From a checkpoint of a small contrastive image-text model: 7400 steps.
Rows from block 3 of the text encoder of a small contrastive image-text model, named by matrix and row number. Rows with one number belong to one neuron. Each number is 500 + 25 x the weight over its row's rms, rounded and kept within 0 to 999. All counts start at 0. Numbers have three digits each.
After each neuron's rows are labels from the 100 texts, of 14848, where the neuron reaches its highest value: "tokens" is the input token at the peak. Only what is clearly more common there than usual is listed. The data: patchworks of several textures. In brackets: how many of the 100.
# fc1: MLP up (text_encoder.blocks.3.mlp.fc1.weight, 2304x384), inputs 0-127
# fc2: MLP down (text_encoder.blocks.3.mlp.fc2.weight, 384x2304, transposed), outputs 0-127

fc1.489:499586513488501503483510497499510402490453520499528527495492514515465473499534517509496481499571519500478496521518499626490493500513488535539504479497490501483497509500506505517497453500509491499464525507488458521501493510503441542506526501556473502495521500541480532499483514490467469537509481500520499519497495529496524488495448481482502487493537500509500501480493519557480510547503
fc2.489:502544497476544499493498505468553457511456499492491484498497499436508499499490499511502516498501498545471503512499503497523480506455509506480500538500503502539497499497496476514495604517480508497477512483493510469520502489503579453491480501488445501500530500517501518501520452483502498501480548497501503544506499497497505495505509502495569495573518522486503457520500497439470434511488
tokens: "furry" (100)

fc1.207:456496480496484437525505490449482480501476508530495497523503507515512495482502504505469486501508490484516481474522495521508508483488482486499500435505463532554503482536485482489500502499508522518431496467482503527502498505458498494495475494493514469488495517500498513474495495491606526549583514438497493504496500504520505485488519494485500502500498411504498500510498527505464507500487
fc2.207:489498444503507501490538538453468493509500520503513507484461510499511422503491515495495484499475494504516487478498510506439501529524534499502506489540511541505481513495475508497492498493486510494503500519473505504501505490506508491485488490495512493460470512491491490492488542492497347524425498500505499498487504500495512476501475506476521500506497503496434515491508515500524540492496
tokens: "," (100)

fc1.326:509493499462567506498500497504497475507476532479516519522505501500498505517505502498505500461517509487500497501495497435504507489502495502503499500478534500496480496481484499457492448507501507496376496494501419493535456503498498515501501501639496550492502473505493502585491552501494499483501492460509500497483480535514500488495463499496492491501493504490527502495499512494501513478503
fc2.326:501500508497501476496505497503503415506500499455519523530500485479515499507495503526471500498481501516500498525499501467491501474478492472502483537481501449488515494503504426502506505503495500500498513498554517503467477396501481489482501455561492521506502528535501514504500501486483515499505479500498500503500492529514479495527511514516490530499547501478494500471503498466502484450525
tokens: "plaid" (100)

fc1.162:540503501511516503501499509503504435539473509526529513520500497501500500498496496501516517496559555485473472513520495638506500567501454531534489494499529514502501506502501528505502477501501500499450502504464484510517522539499499512497496513553494460522509505507486507498452505505504499541509501485561506496494499549497507491505516487498500513502500499503501481481492505503493521535471
fc2.162:503544498478546499493495503478560438506455498492485483499498508421512500499494500518500520499503497546480502513501503497525484509456513506484497538501505503538496499499487471512495590516484507491473512481498503481522501488502571453491480501493444501503523497519504519500512454482500499502469569497497500541502501499495502496503510502490563500583523512489504469525500500439469429513490
tokens: "furry" (100)

fc1.532:483482501507491504501500585435494509502501534494505500490503408499500489502502500489504569508479480533499497535492499519506498505510503490514511506527499500498493527500502493517484468513531499427415481496525494497499495504501504493505553493507489500472452501498499494510495489490508493520450494519500501500533460527493480489500537482494477500439528505526500476523500499501509508490512
fc2.532:485498495554511490497500501479513515467494508481443520495507488526515500499507488545502496499517500526513500460506500507498500499499487491507513492502505496509500504548517448501507502500489547467498498483485480534498508497514494503497498491518500500487461492511513523466473498567515471472468474486515500504513445497501496516548453497549498460477498442552524503481500508518513524474503
tokens: "checkered" (100)

fc1.20:493485504499496503502486535398504525503500546498523502498502422504499491501524499491502550508464493517498494515495500514504495499500501495544564519530496496497494496519517490547491503515521496463419490501511491496499495499497503479490531500508490500495465502499498502505494498504497497515441473511525499499513478539531485502503518491496498493446496501524492491498500501502504501497502
fc2.20:485488496554509487496498501477513512468491506477446518495506488526515500499506485553502497500517500532515499452506499507498500499499488491515518493502506494513500505557515453501508503500489544468496498483488482534498506497514494502497499493522500500488457491511515520470473498552514474476466475498518500504513446498501496508551456496544494462475496441553526503484500508518513527473510
tokens: "checkered" (100)

fc1.300:482486519495500506501501501365508530500485578499505502494502448500500483503521493495501528506497482514477490515493500529501494505500504499499509500516496496493494501509503497553475502508500468452492483500512502495501491505501519445507556498500476485489454504500511500520493488501501493529409488515498498499518463549520495500508535489495481500492535504554500471509500500504508514497565
fc2.300:487485495554510487496500501473513511467493509478448526496506484526517501498507489543503499500516501526516500438506499507498499499499486488514519493503504492512500505545516452501509502500489545467496498478486479542497507497513495502499498494518500501488459492510515524468468500562516472470474473495521500504516448491501497516551454496548500458469498444548518502480500508517511531485507
tokens: "checkered" (100)

fc1.528:488506500435536512499517492499520500496496507482522502505496557493515502541501500495497504420514527503498500503500477407496502487507489501500510512413563486497477498485503496492495491498507516498363491502494481501500468518501413510510502498651500499499508497497473487619497497505494511500500495502504490492499483541485499494481494499477477487502490488510521500450498497494490546482498
fc2.528:501500504493502476501503497504502412505500499466515531536501485483516506498497503525469501498485500514500498524499501458491502480478491475502485532487500454495508495501503430502506500511495500500493518498563527509467474392500466494481501462564494517511500524522500514502500501488482514499505486501498499501500483526506486495532507513509493529499550500483492495468503499469502489451531
tokens: "plaid" (100)

fc1.27:476503504509505510495529496462504498537518501502492503463505502502502447493500539481507499498455461501502489500517502531502548501503502506518537417529487457499499571540521500543500483490494518482467498494496491469495467535492502487498499487494492515499500486500505500521526499500501488502513501494565494505502545496487518512508507503496537486501500500544498528502508516534499498496454
fc2.27:526506500491504480498503500472456500512500498485499498487500503513502503487505632499468507501486464506503497497508511483483505500495498488524522410499479419508505545488499500509505493498457507510527511498498517478499499500519497504500508493439490498516497501537528524500536493537493489430518505480525560518507459457499503513463497502504551500435507500504504512499478503542527501448454
tokens: "dotted" (100)